Weights of a small image inpainting model: 1.94M parameters, arch unet.
Rows from block 3 of a small image inpainting model, named by matrix and row number. Each number is 128 + 24 x the weight over its row's rms, rounded and kept within 0 to 255. All counts start at 0. Numbers have three digits each.
After each channel's rows are labels from the 100 images, of 14976, where the channel reaches its highest value: "top examples" is what is common among them. Only what is clearly more common there than usual is listed. The data: made-up waving flags. In brackets: how many of the 100.
# conv: 3x3 conv (model.enc.1.0.conv.weight, 96x96x3x3, each kernel summed), inputs 0-47

conv.7:139103154124120091134130122160156135130148152136133114132170115125100144112142113119088104122152115106151132096118125125125126145095088133126109
top examples: saltire (35)

conv.29:094110162119084120127154155118167139113171164140124153121166101134135154133126143177167126134122175120069130114105115121119168194156124107124113
top examples: black (53)

conv.63:163123137134106136138134125114133180102184153125138141086166114114162109134114171130122162113106139160157113146147131141102123114145096149082124
top examples: white (54); black (54)

conv.54:088102110120132110120121117137101108082115158122139185142126112114137127133113127168133194107109101140118117097136133135152107148120081117126121
top examples: blue (49)

conv.13:123154138142117072133070133132129156094100153140123117161100111153109109119136114139118104087074123143145090125145108131123129121092150089075152
top examples: black (56); ring (26)

conv.38:135134120083116135145120096126073112138142137121100168091136116094113144146134121122148144158116096169118114140177117114136127110112112104099132
top examples: red (58)

conv.53:137130151097131100147097080140145180135118104132111154135178121166136123129146125130150120111123154155146160120141095149096121100149082145135072
top examples: red (85)

conv.9:128161133059114095097146108135158132107100133154105116098128131122127095126107160131129120118176132140129058132119125127157114101141127128136129
top examples: red (72); teal (62)

conv.74:086148116093158098124121168142141162112149135096092091117134150116091103141099120173146136125139152102099109102129128131118133138117129124118103
top examples: black (73)

conv.78:040118115135125137128125136126110169124099156134140139111122127119163140130172132173090132115145107176150102145152120180068132126135118165143152
top examples: many stripes (26)

conv.65:135141119172130101151124130102121076156105087115140129110148143101113116160120170095112090093126073127156119127135155175116147115101154139119149
top examples: saltire (59)

conv.45:118152093150109140143075124121128145125131111139123103123126075121101100127122122133103113132083125146148125111145142115092103169121166092111131
top examples: black (75)

conv.25:124145158129159120104166113119155134125130083088118088128134114120171151126097128108129172161137119151130105103152141103145110128088080139119113
top examples: many stripes (35)

conv.31:104159087136143091128146095142082103156130125133137137134133091117118150134100150119147128094127087175176101104166118142125109131141133143128151
top examples: many stripes (30)

conv.60:134117126196118114160174093065124106157105143131120087108094071122107143134121093125135104111106115148135153102113133132137114110150138142168138
top examples: white (48); upright cross (26)

conv.86:148105103138110166082134127107122110136103102134122108142112121124191082160134174137131198117109158130128148156092110154092098123123131111126126
top examples: many stripes (43)